{"encoder_arch": "jasper", "model": "audio captioner", "dataset": "short pieces for a synthesised band: melody, chords, bass and drums", "train_examples": 26041, "n_mels": 40, "hop_length": 160, "input": "log_mel", "spec_augment": false, "win_length": 512, "tokenizer": "word", "vocab_size": 182, "encoder_norm": "batchnorm", "encoder_activation": "relu", "encoder_depths": [2, 3, 4, 2], "encoder_kernel_size": 5, "encoder_stem": "single", "encoder_widths": [96, 112, 144, 176], "fusion": "cross_attention", "decoder_width": 128, "decoder_layers": 10, "decoder_norm": "layernorm", "decoder_norm_position": "post", "decoder_activation": "quick_gelu", "decoder_mlp_ratio": 3, "decoder_head_dim": 32, "decoder_fused_qkv": true, "decoder_bias": "qkv", "decoder_qk_norm": false, "decoder_parallel_block": false, "decoder_inner_norm": false, "decoder_positions": "learned", "decoder_cross_attention_every": 1, "decoder_tie_embeddings": false, "init": "kaiming_normal", "residual_init": "none", "optimizer": "nadamw", "lr": 0.0023, "beta1": 0.8, "beta2": 0.98, "eps": 1e-06, "steps": 19900, "batch_size": 128, "epochs": 97.8, "lr_schedule": "linear", "final_lr_fraction": 0.05, "warmup_steps": 990, "weight_decay": 0.04}
Rows from block 6 of the audio encoder, named by matrix and row number. Rows with one number belong to one channel. Each number is 500 + 25 x the weight over its row's rms, rounded and kept within 0 to 999. All counts start at 0. Numbers have three digits each.
# convs0: first width-5 conv (encoder.blocks.6.convs.0.weight, 144x144x5), inputs 75-89, a 5 kernel for each
# convs1: second width-5 conv (encoder.blocks.6.convs.1.weight, 144x144x5, transposed), outputs 75-89, a 5 kernel for each
convs0.37:510489491503490483470498525485519541528516519512512522490521502513514528471531501511485472513499474482494519521541523484465502452480499519513459499461467488518490502518510506512524526485486492489480506510549530505539513512539
convs0.38:507486467508502497484455472478526512502483464460497495468446533501507525495452476540552516499461496506494509499513468530513506512488495524515515525518476492487489488547532493522508526518496489527502507504522466496480497491513
convs0.39:479471469483506466468467504532447416461500532489463484546531523511501497519515493515526465442450467476528496516512546537476477476514539517537500505537526501482510518459479509530499526513492480484532526504460443457472502500533
convs0.40:474484452482487475569533526534484510517511518512461482523542492487505530507553566522517531513493510535522470455486484450531523541528504492456485497502469468491514499510500499511492511482495488474497493494484506459522511508530
convs0.41:478457532517510505467498493486475520479454481445467444512479509506495546542495531538534515482517513527457473465497489504460530521541530484484492507450468499512488470477469509522503485484529534538488480502491473508482490456501
convs0.42:506516479480489508490515534506468496466481490475518516509522504480491512502507518524522560477481475484508475503485456475481498515516519519528505484476470496484502498515487490503511484501516514502475503506520528535516519538527
convs0.43:465504478476455491484494482450532537488480508471476516534544496484461520515464474533503504519471498509519510519482524538506466472517521490476467495523544539505485492533494473513506512497469507482484464455482475478477505509505
convs0.44:493458463479446535504487469486542506502489502530544497471492518503470482485534514489492479511533490506502535495475488515498515518486517552561517480499422448499504486518517497517517517506495479507573485505511487499511505560541
convs0.45:470487455496520517520531522509456496499530496494483482514502507498512496474516526507523514536514510503527503507492517485491488507486471521494484495532473488479472477470451485480510512497507516484513489465500456513511521508501
convs0.46:466486477501482472458543508498470487495503526484514475496488542529535520526470515509510486500471467500496514490501527520484482504511499478454473500509496504477488517465452486487494498493483528514473487512516545538535527526529
convs0.47:498499493466514504496506485470478455478495483472463467492539484513497526472516487488483454523510540533507504509452490457468504518545545479498468482480455462474507485496497493475473511479498523516542482517495548455494538499507
convs0.48:496535496453491469511498505492525510517457492516507494505497509506512466501504501491488473536492482505505497476484477510481514525457508506538512518539479465461463439510468518502474493527499455513486515460440509481490544511513
convs0.49:500487480557497536505513537526534515541479514518515536516526530481445501495463446463520487463436508441450533506492485527492488500472473514518511514477496500503504449516514485480469490470464495497502523514492500476479462458498
convs0.50:476497499493519500503531497494497507518486502535544528494497491490506491517508482523553532469478512536529519524497495518511518521501543499520514464491501480522500483457496515502489480489514494528453479525525520495499496468461
convs0.51:491508498473471440464496515498497494502493504495503467462470505497504495499505479503557508464496508496501534540544490497513506513537528503500497507523542502513534496504487484487498487481514513523514488521537557511494466483542
convs0.52:518522525555508508501523536519531530528493503538504493528516508468511496484504478517496494540484486471469474464462492505486485497483510522519509509525502515520521480510505476489496467454517512490534472504493512529519472538499
convs0.53:503511475489474514504486479514520527546498511447474526509502551491523501501466449510540530505487484522528535505484498494529505508520514496511474504550504494513543538500520505485494523501505509503538517485488462470451477476490
convs0.54:490503495498549568548492498491548556546512473566538489479433489496505522517458532549540524447466542519553514466479476495478469519504509512500471473482483447480484501503490515509500494491516507510508521498499524497482510479491
convs0.55:514474478489527517462514529535537515467478419460507490475484527461508514554534503524509515549519519485527513523515494528498461500518484517485506487505449455476500515530518510517544551492508507531505490485486536532524504522511
convs0.56:452445470499532527501497502494461516521486497484452495505476446497491511481506503516489521506489506498483505535504517548487501523495511488477492537518492509498498523462491461481505474496497504486482477481490479499541514534537
convs0.57:419472501509505496503504473491499491517514521521492464481512467455443487515452465493538511459492480448505504480493492534475470517511482526504535497468488476494513537519508532510522477523518516507506504504525519493479504509519
convs0.58:476514469526479529494476504465481468477497510491489490547579498499491498519506462508493495521518486489487505510545548541531492500494523495499519557498532514500477485463492489511517486490487500510456507518498472527528482473474
convs0.59:518526528519502518517472498447462485501530501476453455487486505511533555554536544548545505494508467491539495508480464475505514522512496463516525497478499500512470481499505494501485509507505482561489505500487533501504463478468
convs0.60:454487495496495452471453491469506532507501512469493513496488426447469502492495470501513490448503531495495448477496497535458495485510493453480511499499485466499504530511514494488514444475487519463528536495494445483449461472499
convs0.61:512536524507513506510513507493479474522512475481490519528502468497494506469540513490464501496489464503488499490494497496523505507518555458472516526545456466447450458483497518492503468498508537498523513483503493485463460475452
convs0.62:524527514472473481512522511498531514485499499539547491471489502462507507518548520491466469528505552542532492475543519546483515533490517470512492483515410476472495506505504515477455497528507526550469462479512502501513509486492
convs0.63:542532541510524457464466513513494527474458454519530549534465529499456461471509478482513476487525527465528516467483473459504501502515498527493492482498487461538547538484517502510481496485465495497502454520470434460512511499475
convs0.64:501498501511534498478496487474485490470491501505556605498470523495506484496508487507450508513510500523489492470534511472490483516515491413483498503501531508494516510502503486496488513510525464486525483500489460512526519492517
convs0.65:519529503468483536519484496507484487522458452522503515484420513486460506510526499489526515462478495504521486509526537468510493503505499496517538529536465467427441478491493497515460490509515520477505483528510516450467494475492
convs0.66:497535551515520501552505516499504472490467485492478490493521528507482494497510492491495459506514513438497549533520479505534514502530495495491513524499512518509521506515492502512496522476465452481459489510472490476499532529521
convs0.67:519551457473500491507485479487496470503516486516484475496529468490518530491509514509483523503477512497533531499519503454453528541546522500498474440484489484466475470468476529498482482499501538527498519505504443469470476511516
convs0.68:497457479501498459480495499525539530498519501532536484497479516505481481491533526540535506485484497566509538491502486498540512519551543551525555499511479459467451491483502480502514509486478541506442500517527484579487477513538
convs0.69:459495510479473467499512537520538501516470466513507542508516518481488505515495482498490467502491507507532478483508526506493516506500498483487450487515456502516516513465529485536508470493507532501431487485488475532489478499488
convs0.70:530496480481521488515475442428509503513527521515470484517533519533544515517519475443479497538544498500484538518514497517496515518519522464471504537557489502473487489483478475441465493520551537513524512526536522469465462475480
convs0.71:544539503484500506478489485474519507495492483501495516472464530494488530515515505502515494465514479465464490485519519513450515513489468470463479519510501501505502512508513489522485488494480497482495490478509497534487486466499
convs0.72:505499512483490507519497513525457455527509488507528545524476516527498495490504481505500500508501509480533534515483494506543540505491505470492503492519519492512493489473491507497525526453523506483572510484477484475513530511490
convs0.73:514508496478511446507508527530495485458464401477501527497501483533519530499539504490489512525485510487456506516520492505528565570547494470444463507505491497480491498492509509503493501532534525502468453471481475507484501511510
convs0.74:532477475528486493517523505541525506527521530496499475510532465525520514510503512512483471494538517472467472469482450487503529514509495488506521493475486477511507495473517554513496537505466515496495498495486482465473532504540
convs0.75:499502490480503510538515515510495484506513510431479513513538446452485486497506503511532505504516517511517471475498487480519513475487497456452468461467472489477480526471462510512463500473458491517518507501510504506536514554512
convs0.76:476496525511481520489501542538534490532495515569457516496487555506477486508532480497505478448510515480499536502513475517534515482493494479487487507516509489505509514479517444470505484494492484461482489434515525518519470495519
convs0.77:457486529519497505519512517517472458454523556535520485478491515505488501498441436446517520517526505500538482492415459480515487493552525471451519517500500512540549540489428441466469480464488517491478526534538499463483474461517
convs0.78:540499522543550513521488476499430427464505490488491484468443501533546539515505500475447472468422467473471521479493460452507501505528479506495490486487513508493504496523516533506489473509513521474501515487526485510496488481489
convs0.79:492514485484503521518471469472524502502477470490459439478478461510495473481544518557502486508476495440475557510483485485499471511513494503503491493520449489496506483525476455501513495480515487488473430470476523490498511504547
convs0.80:477515513474483523525542506495478476482509508530504453445488499487477502497487472513524505458513474481509521461470521515497453503508498441466516520525526519522502511497468510537481479501513502505538519515476471471468520533512
convs0.81:425456453467514482477498514520503500399481498485509511506496475486481497472508489467478472514482510480515478462495500494486452463492489513470468467488507507495522542459449490484462521527504511526489518547509517482487503488495
convs0.82:558501495521456557497509506507528516480521516453478467463535526507518507507511503485478507485547522479493502539532486516533546534509489445489493495483511491487498508484509520494473528506488497507475483515515501492511537490506
convs0.83:506470506469478536513502521545461487506504474444454523526486515494466466499504518503543511534504487492468496528489485517518518511503515474472483537544521543511509497497516515504509506500507498479527488472457503518513505475528
convs0.84:449481470490475552494504511526512527526506526457473481515459523508526456477494492543528516537558504510497467508512489510505501501469507534498486495490493501497454465545521525519534530492536492495457468488510510549478513528518
convs0.85:466493495495480472492496515536479502489492468513528521544513507501538475510494521528527482530528474519509519527507510539503510539507522527527466436516508492487472513535509502479540554507516515499535494495492507499497503482495
convs0.86:501531493478494514454486531497467484479512516445471494469481510509494502443454459517487463528555478499498542524508491451509476523510529518500508528498501526531509495515487483486469472526505486441486499464500511513520501478488
convs0.87:499516508489551514483503498535509504494527473497494490471494543491474497479521523455524509540510514557496502514532523511491488495510504486499531489529450485480466509513492495455486405462492478477485511470464495521491488517512
convs0.88:522507477462466531483511532478482461484481497469459496508504483510496498496524506512485520541573534472487490504529512512522522487514554509482508490510524502490511516508510504496495496530512511502501492464448494523536528495512
convs0.89:425488510519511508541472505547492501525518490506475475502516442465424497504526478501501519549480498490493524525507501482496440479493532517490491499505460500468480507514507498485492470458511513519494456487501530490524501497476
convs0.90:496494508493445511515538519535548550496445479480553508483496505518507516507501473477529571496492490469485488481516519480520501507480481538515499507492514507504494474555520492497512506526543523491497485500516476513455475492483
convs0.91:500523533520463514529549549536500454445462501501506465469485516499506538504483462469494477484471502496517532500469480505505509484504480488509479551549484485440504483534505480487445522511499520521459485507510506501461523497498
convs0.92:545509502510496512507496489529487455502511458482456517516540507511502527490528507484503512490482536497427515511505488505517517481453482501516503488479461484496507543488480491470499488521430469497512504500501422502478512491471
convs0.93:491484479440483475484509554510531486508495481550508503471515502487492510523519494499522511493465493502544513481452477479496513526504509551527499497510473458496483503503503474493452461491511510504469491481519488494462522514513
convs0.94:486480477481491508476487471468495527501437496463554532499504526526507472488478469513497478499481468490525489511488495517502473488456498510524535500497482509539538487480505493492451498493490501524508474475482521501540503471540
convs0.95:485435482498479465481467496523532541475486465550559512521525506515454478524519523519514466543477505519501538497522498503514515449485515547525494467486499528482455489509492501478532505513420508504448434456511513575545483454490
convs0.96:467496505476487458466466463485471486493546522471462520536491526510512486493538503455489526466531496544502527505517497488541520521521523506529525498499437481537518481497475488495480496499541498509504504490500507441471455467488
convs0.97:496515478477503463502510521548508512513517497530507510510547532515493459447524489503472499512514516485493493455463479512493506504504514453455435443510459477497478508466510526510531495521530481482499505456502492507534532498486
convs0.98:499501472519513471506496515477526487488481422536533503509490490492521512450532520479501465531516487501498507504527499508506525527461454496474494520512467470490508475485473497498505497519519443464409461474503450544549513501541
convs0.99:513504487542550486506532507488485497494474492468501486502475459485491500485518529505463476531487507518531485511522494492495513553513477438458512536510478529492510485531519518507476503512476475510496480512478486508495539508495
convs0.100:508497496468501575506504519498459497469482510425482508497472495494485507493468492483500463469483503526509513495515499494490512436486464517505515491503541512496475490510504516504518472533518524456515493456502502483490532463422
convs0.101:504506488487528483520503476499547536526524496493474515488527529530525518491522514527501523494526542518502524487524512554536513530537535458472503536548474492491489443488515496512502505516515506493475473455476488488497509471471
convs0.102:498473489494537493515487481508546534495493483523469481497511519525463473496515477475528540486511516514472545518467488478515539468512492494473442473504486487506499507495511500469509508525503508490519525504538494550531532522515
convs0.103:489472473487499502479465518521482454450480516432483452487530481455477484466514510492486499505541519514518472529535517511504499496488504512488499484487501511454484537495524509510443522497491512516499545552533517444509495498478
convs0.104:542503458489501461468495487501551515523539519439477521493532499502499477493444501475531542496550492564499493518502490523512507508501525472481531497499530516474447512477492528488522478515508465495522526465514524511462498481467
convs0.105:466467483453480500500520495475498492497509517571547479504521445489501492481510496481486492502509493500475456498529499492513515512444478452491505535530482472474479486502519502474487470499478429498507465514485493503459505502496
convs0.106:466466538503462531518481523530454472530539511539486510525554520513531509492500467476499522533510489506468496475470486505462499537475486536495489496438506524498469473516511527495466467470513505476504501511522510480519465474507
convs0.107:481504499469446482511487531488493486462498479482548509485441516496521513463532522518526514482499482477488510461462498496539476505489500471459502511511470484524496482477507509498504515504527501465504490507515488480487514513496
convs0.108:504523520464482553492476521524466484482511503491456479495480465479537472486494532493445445488480470503495498495488482519486491528506449503534470488516526502475479463508485516506486526499528490503443520522491472498498531527507
convs0.109:483493495492474539497473531524478502494505489495487518503513512498485471523535466478444503468502511496541507475498483482527515514485493515480509522511509529489528467510504551523527529496459491497549500484534490494498490531503
convs0.110:467508533502478468522520534532484455477475503487489494480529460433498485517508475443462483426438482511479470432504463530478439490476495524493504487483504486481505515477516495512525488519510506470501526542580533473469473510532
convs0.111:499471507500524535526512483490482514536473496511457521508444497515554527517444475503494544507508486517513473486474484464479526517504519509504519504512497497529489483515502477522515488519532485476514530522501495524497497462471
convs0.112:473516525534515503527481460492438486498518523502521528537500447457477473495518500466494528533484464516516495511487503517433489512507521509495500510493470502514495507512512505486485442462520501553486495522492500497496479514543
convs0.113:538510505474491536500499485511495516497526507504499475516548492494466538515509521491517511509540510541484458452482531513496482514538539502508505504550501512474495502495530503486506468476491526526502490479514531474497495482462
convs0.114:480497504493486467510511476485472480496500501515502498504543453452472517516517522485482533459474466481475477488511506509446488495491503538541530490479472487483496541523519503483487450457482508514463470507526522519503484515510
convs0.115:499495505472476532455505555518518533503507505476487471487521493515536511492517474480435461520510459498497526492510467522482511494493510515499516517488522498522504525467468514498498515526502473485504514498512494500477521504499
convs0.116:521514504504490529510516514547452522521475467487510523509502506516489535481474474477536526493498519506463476507490499448475519494496475475502492478506495514511529537517508493488467513527504500476548523508509499497494473471496
convs0.117:488476516483478542526517476556455472407500457489447465534461517510523509519510490518579547532447470458478540508484515496516519497493502499502489469477497507510482481465501517524514484535519496499498483475524516530514501444497
convs0.118:521515491484483479526504536537475465492499526553520474467450453500513502495526493460514532495505513540539443467494467516515499505504518476482471519516471464497481486516508530470462499510518506489549526488517512475529512504453
convs1.37:459488524506523460433475485478488492489507491510496506514527488487537529490504499491512511463502461466489496474468508515516511462474446469442487466489533494513509480514477474489485498504484484452474530468535486499497499472513
convs1.38:475485501519484510510503521505518527518507475495493486470488507520505539507489478488515513505486467477525503512527469420501482500523521486519491516523477482512510487479486477477479475473472513496516498505506506529547517506498
convs1.39:484499503504507528508514504516495482488530522531548549526462528532519504512471492501492428449503512454489457489504517507491469443487476543529525503490462476465478504457477475481489509496496535487515525494493515464509489460501
convs1.40:485484501519497523486497500505507497487513522546541505515480507509513498513520503497482473484486489517480478480502480503479507513510482516490479541511515508495511499487473491496494527544521518500523489487481489491479494490482
convs1.41:502490475446450520518500489516517479482506483555522480477445483519522509451541503481461500492481458500484509512543513482494516563557494506483502483526513499483503484481506504482541485483504479488515546505493555472490460457477
convs1.42:534523498511514485499480489474498468498502501497481477467524503517522515528493468475505507508495480494505525507485502517502503513487505514469471504488529502510525502486515496481492487522504505537470469510548542499492501523567
convs1.43:491479458467516531481496503546524517453490509475485497486495508475513479489508484491488462508497500476448510496474505537510485522502487511481491504514506486479502507487502483487471516495485497495503490526507486495468474513558
convs1.44:475479463485516426435468479474551530522542526531520531478484503508474527531511547498495492506476499445483499449498522550505493513493492501521516496504552485499504508488511557532515527500480483428507523511500500536500482493492
convs1.45:484504466468450475495496468454475517530517513470479531498546495512492478487478528505517506474486476461480489481537513521475494490487489514524495466509509513512508516514491485410402525525512506534458478494488492509509500476493
convs1.46:487495560527526469498474508509493486479481487474491475475472510520523523531467482504489456474509544508464482473452442491489494501513512491454470505491486478488513505473511508529537499494503483469518519485507469491478475485474
convs1.47:539502493505499448471475488511489507530535526469467525525483473535506529490452505472507498435467475478530485494507524517519525497479465483527530505511523480492494505449446479495538500499504522522471465536552554497516477470468
convs1.48:476506516485515484528526512487476507518487481485497526493490491509519499485475478517497500520510520482467551520479482520509505486454468484460499482466499495518505521494505514459496486519504482493540500492470496448477484509520
convs1.49:464480488460480488521509494519493479486530487493519479529495483452474497537453487508495539466520519476485471480483459478493496499542482490486483515487494484473495512519488522500489515493463493512506476454491514512530526504493
convs1.50:468469481539570507494512533515526469470478510507505512511534496509476464460544529508507488515524501449473501486478490537513491505502529511458486526528535534519489501482461496504482492509520497526521519506537492540531514500518
convs1.51:457489453491495441441479517522534514506520495582488482488510521506495485514486464461498512464472497525503498451472510506491489506503502472477501481479494519508529521493523532532513499518505485469473500530541550545569542515537
convs1.52:493517504472514498493457499526568487494464520517477510496498461497500478522446496478459488487514532478496531481496462426517467502507520509488466511541475440481515483508482536515521465520442484507471502478516523511514509474500
convs1.53:487495494490488537503514495453519523521511560498520491475476473467508519512494524481494508520520495498549429470479485508471464507496476519551555525519494458469479486447465494493508480499500478466499471477523513501469461492499
convs1.54:513508547508465504512523503510455486493478505500479487457441495524565567525516503488502534493510504501486497505501483469544507478519523526501504484499508497512497534500492525518538506515552490491563543516560559478474446468500
convs1.55:453443443476463510508513536541489499467489511463490512496503496493518462470506485521502500512451460489490446489520445492471508489474460488440444448494510509516498501483499495465484486505503447519451498500490468489472489536538
convs1.56:460477496492468533535518492490469506538531557490553521528530508507498496512501498511483539483510526516465523504506495502502510527500511507506504488478516527518520510482463480459436531472467503538507480449490527483510527509486
convs1.57:500526512517487480497500527527528517486488509521518505501500552536454454496587547492452487524530510514477550503536489532548526522508477533500491492482516517492507537513505506487483508486477507521523499487500469485469484510521
convs1.58:479467496526488510469477483436504444501492510513496485505522504519529495433550503522517530485476477511489499520524507496524518530527487499534531569539490498515508514542533524515498510502528511498509524512485486506501540521511
convs1.59:492503497501487477495461518534472521500459500456476489486483523477484484464465519540523489510436462450498501518554509535566528503481493549522501500470500503511536524473466483494461501540506484497489462478503533470475467490526
convs1.60:529509506479510470470501527534494513467496508510498527494494550524474434486500505510496498483465493496517517525514488460547539497507494509504508499501488503505512529490513517519519502502515497484502485501475455476461485475468
convs1.61:496498492484505524501509504510512518468444444478536470469471489482485466469517507493491497460485486456443497500513527530512509526503518482493502527485449417373342359493518539531529491519488487479497512509512488493477475491487
convs1.62:552543508528543500510499493496488453457516521495460494499473514476489489487487503526502474480470505511493559551519503492526483492467498527491464492494500519526460449504505498462465499483476492489507511502461477498495520506488
convs1.63:525518507478512490515527514509438533500525539496517491487488501511518510545520496496485488527549508535508528497492456452492487501495548511528517481490524514513480523509514515518498438486435455459532543513506485500526534507480
convs1.64:543496518501480447511507486469510513494472462494476491492471439516525507449476516531515513467442500524466522507514499469506506499522536511518511502491518490483495505467519525512494483424497496496529528555520519466487487452446
convs1.65:528489494479511486481464489513513487483451482461477455491520528489504512504508494505525511509508495472468524513521525493456499512525507479493488511529455440378388378493507519513512544498504505503459497522512454472494477487507
convs1.66:473490522540508493462491492532479466531517560498515527482472515539516501473519536476469457502472451457410526506521503500494462511513506541549542517477483496505484478514505494502465479467445519520530516509497538509527527495485
convs1.67:469497480524509534482496525502535494505519486473479516483488519528480533477504492537538521491502492493515477478497455491537518504502498523532536551539450500518524508502494471463468472518480541502542517552538451513530501520512
convs1.68:496490527551540528491508534507513478522536492475501511469514488505513534510547478492514473491528512514521537524526502500475522505543486483470520547555469521527485462511490474455474510495471515503500506509469474530500498512488
convs1.69:512474507526539500516507513514497488494507537408472500504499489485488468444492478519503501482479508524505534490485438448520528489527525512505478494526482488509507486511502482471450527524495501517518557514509499459466470498497
convs1.70:510490501502505511501484450450503504493506515494488507524477509521528530494526531526495510508487495494494492500488489482512487476463434508528525521498428452494515519403476494484454452504470461466492513523533528480484500491494
convs1.71:517533513492498472486491517506529554510512505502497522525480484500523474473444471485499514503481497519496520499485464486538514499483450469468488479485488471496509515518507507515502462490500527535470512509490450533498447441481
convs1.72:546509483474458499482489492478544522494507555477501492503483479466506482500476527495534482514486468487468477475488533505440449504525504489513492500466484490513503499481511510503459507506488495490505473495500506510501485502466
convs1.73:498497502485465497491525512480425444495542555479507504479489485509509528503453475475486495485490474454456493503522513544489532552558526502504480496512505508501481463510497490490490490511483484489442495524527515504513498500485
convs1.74:531510497534491503482521531476473463496467513529517496498459516520497483491527502497478453468489487484465523527505510509486480487496481497543560536537475486474483478501528519467473469507489491514571551497483531488504527493477
convs1.75:498494497520502474493502511526517524520497490515487520490521498472473455492521516493497501488501521492466495489478459477499485467472474456468434438471488503522531533476483491468498483523474440437515446503516525497483505523496
convs1.76:491494503522508500487509548540509509501490467510519499521497458507484498506460497492504465517490469512505487550500520494481472488465494549494529522492469468494500495530508495516499459514458525484536509505491502558536502497519
convs1.77:549503531536499484489534483483478455455529550486492491486527497494485467481490508502498464459495506478493482465461441433519537522499493516512486514503491504524519517461488479454450452476452505476464500547538543533520491474509
convs1.78:514545525505507538532530523513501526517458469501493494467480495461481508555482500450497526521517501495479479469445435444449472516537540533517473490469502494469481481482498507511526498488486499489437443476510503525500497496493
convs1.79:475495489477434468477467455451498495496477512532433488470450529555528508493482464503479486504499486492479522505490480495518505489465512477479479485505459493483447477495491471492511496473466518543463477487494512497487549517511
convs1.80:509484475461469528528525465471516508500513532487499480469494516521507515497499503466484483502534488451480509498466513521482481496510473475473522494512483491485498527529503497526531519489511518518499499515513476481487465507514
convs1.81:484516479483490505457447457461492482487494477456470514498554531473473496528531525512481525517492509515535488497547528515487498495477485500492537508475510515500497517484498469461449523503495563503515488501550520468450468503508
convs1.82:494524516502462540514496500496514490548534528475538517510480455515480488497468459507470443510519520471479498511543522474499483492472488498513514531500514538537546535476493514513466485484499470504487497513494526510506533485477
convs1.83:499510501483457475475431477504474521502511500489494494508481510498478513533512487511527509516469464501474510489510520477494526501535512491479469459447502518522528518485476489526524473482506511492477536531503469535503490503525
convs1.84:454454440447442501538536518523534509533471475556524504502504477487518521523472520511524467473529472463466496485483511508434445449508506512523489507515506487485517521476472506495498489510499503544497468479482464520501476459463
convs1.85:473457478485484484502475488503514499517554524483487473512514494472515483478469525507467492473524520504532507507479495519481504532531483504457472521526507490491505521484503489485484508488532513475467483511487524500490505495497
convs1.86:454515533505500504517489475465481527516479497502528524494478498509501494504521522504516522511513531482516505518525510503525481496467461471480517483479518484496501499463480498499524431485506501548456503475497504524554485473492
convs1.87:498509485537492463482502462464441462440467507513483510497490499495500514491473503536485502485461483447451505528561509525448471477483479541516482494448518529504521531519536505498502486530506501482515498484513511466463472501505
convs1.88:460490517506471465489431438479517519533503473410477452452484506454522509475514534529515525508510472489510498502509516510471511516499520476486517514508468502511506501527532517530518536514548544522470467487492468527534531512519
convs1.89:424509512509477485449473488502533483473471482518457484514511488478470498522515463494488475509491495499500507508514527538487500516510541487498501490497501517532507490457519527526492472480481471469459481490508507491489509522493
convs1.90:478513510507465477501491481497466463459469482475443470487472468504493503529451504517532509440449474485506492477506497486459513499522560520511509496513484514498481467488515525512528486492516506492444499522499479511500497478527
convs1.91:472500513495515466495523530522542464491513513449471467501517514526471454494535517523524513459465462491470476447460465500480491480505512514543574514537512481488461462513454459493492521514508496480493473467508517454426471469485
convs1.92:492534503506531481502463476479530499502480473495506483466490469474512506498492492509519494512488476484493468464504510481411488540532517484515495445459494510499515513472500499496513492507438474507457523493513488530495522476469
convs1.93:536516512491538489487464442456499478532531504486471483517532527529504533491532502480517522504518470464505547536516524533521464496507461461498491483493513487487483493507488487490502495489496529515497484471482500449514485467450
convs1.94:540500530505517451510506513509487508514465488463476494504465564492475537496526529485452476509493473506554494463493507504495470506518508502495544492500513487497476509483475481462502498525532480526567503518508525519528500541558
convs1.95:536490498525530488485506493497461470455483492434460481484493490485439457490449466518504491415480471501528532491497489493499496455540506473482525546525459480489501516474469463485513485503525521474483492488468492462456497514504
convs1.96:527473480506498491502478485469514506524533531525481487513449498518517509500527504478500483512487498459496495501496514493512502493482503535519520540492493479472475459482483510466494511496486518511487520488509509496506505490488
convs1.97:451462518481495501508555519505491482499500521497526536515488510485541525519479504504525517461508505468469488510500509480491491512480493502471508478464525488456493487502535534534538447458457501482519503478489513522532506481444
convs1.98:495528503492497477540496472470475506495448516500469464502518495540511471463412474510495537518518527512499528510507476472518541496485432494485446427473486503521509523479496486467469456457523483476486522482484497499517489472517
convs1.99:532540484443504507519511509466492484477454461450452441505469491532507495506508499505531518499516509527518520538519500465467464482520521494526487465506490493487495514474487491490468529500514497510461484490512527441465494459472
convs1.100:497544515513532508489490473513500505523489473495538534524490532498499526533564505485506509524528513513456497467496473494527491492513476497515537510514444468486483491489517492491478482515519533527517530503522505540507468491543
convs1.101:471512517512520541551547492510489524484487493472484463491472476490497498508464480499516514518482461486483435471493471486515518508494486479537551527498427482454487503477515473476490468536510527523495522494482519477505515523528
convs1.102:493509537503465495490499510520494478486475474534503482497499506452528511538482530482497522481494531531489485496487465473512537541531523512524520536525462465508511486505492480491494520502480523454521503527528536496468459464460
convs1.103:489498499497472477466466466453551547526510503521518516513494506540545516521486512521493533519502527517458533538560521494533518505512510459470462449456505518491484471472473489486471480497513497506494464500502500467510507511518
convs1.104:477506516514529534523497525518548513498499499536478491484500505546542513515502491529478472500499453475536506490494524493497476502493511460474511513501498504532539531397408477508504455462487482515502516514461501490457453493475
convs1.105:498518470480485492469517492487483472482494471478488504518481473535499485463474487473510508509527533503498505516505494480485480513520473494484490469501543500495521531522532532529480488460524505511457515501521510462491492499506
convs1.106:536506503517511516504478455473537539516515526444492515503450469504517528536521520459471503475468474485486496465477452401481467441475471538537497501532493511525517513468492508516491497514525539568478489528557529496535519512501
convs1.107:480482505479472529516499525491477470460455530519505537537502451463503504539474479489488516521504489454451506516538557528434455489504516503525475495482492494487478475536528512504478487485491488520462435490488467491500504455457
convs1.108:499486515502503492493468475529525513484491522528503493467469491543538471403486508510488494533500483492513477524499519506475505518500474496500487503529466479496515521498501517506504484487494485515521507543514517518534486495463
convs1.109:509412464490534498494493491495504506530514543483525531485521423451462518492508504534495500507500502540517461461488500502458485512530521541509494491493562497494493478509469528517539479558510456496492468489452486514513491525476
convs1.110:492482525519516478509495527546509489538495510497489510520523562544493476465502509517467502491519513494480516456491490499537513504460495482474515558552507494529536549491505507493508500520531539520530526494518492503471470513493
convs1.111:512541510507510474509459491499499511494478490486485486523517468529519503474510525515512523523473518503477485490496532521483502467526469515508529525528481501496500499457449507453469486468520489484466530478521558460486504475466
convs1.112:472461533541482525489440479507497478497516472510467489500512505518523505475474461500517521483504543507502548504539551530509563493432498517508509506500506514502491470508527526529509476486516456523445495530497498499525519512491
convs1.113:478445485498526479435507504533497524509483498492514479521555504504482489461463476492468458453511494476488522493494520502509497499511497491495513491478505515502494509470494511514500552501491475449463485520473484483501492530526
convs1.114:510482510544531501459498547546495462471481509487491481509497532511497498533469479524505482474461503501488526502494510499497509491463483532503519520536501523541508498503494489507492514499500449444532504521498438438397478503500
convs1.115:475492511540491528507498518491476488534518476518520475475482469499531492503516463491490529533534497526504515498510543503535538545488505469484517501453496510498502473517510529538463459466494489523505480464504496517545529541525
convs1.116:506473496518511495521527529547505531485438488500510495510503440453507500499549506497498497486509515496455484476489485516459505524529526473490458503530535511495496493461509530522509471476454456472503481505499475508487495494524
convs1.117:465502529528518535533509517530556516463461470493524497489472508512516503552488480446501522510485503462505497498506491466475465517528546513544517499525492510504524515483486489493472483469518510561475497448493501455486487486518
convs1.118:541507468500492485486494482448509524499476429528526523488516485486456470487511511531504524489539516500473518513493497501463479509489500485530500497506504487481458462494493506523506473494492501489540501512512439482473481473479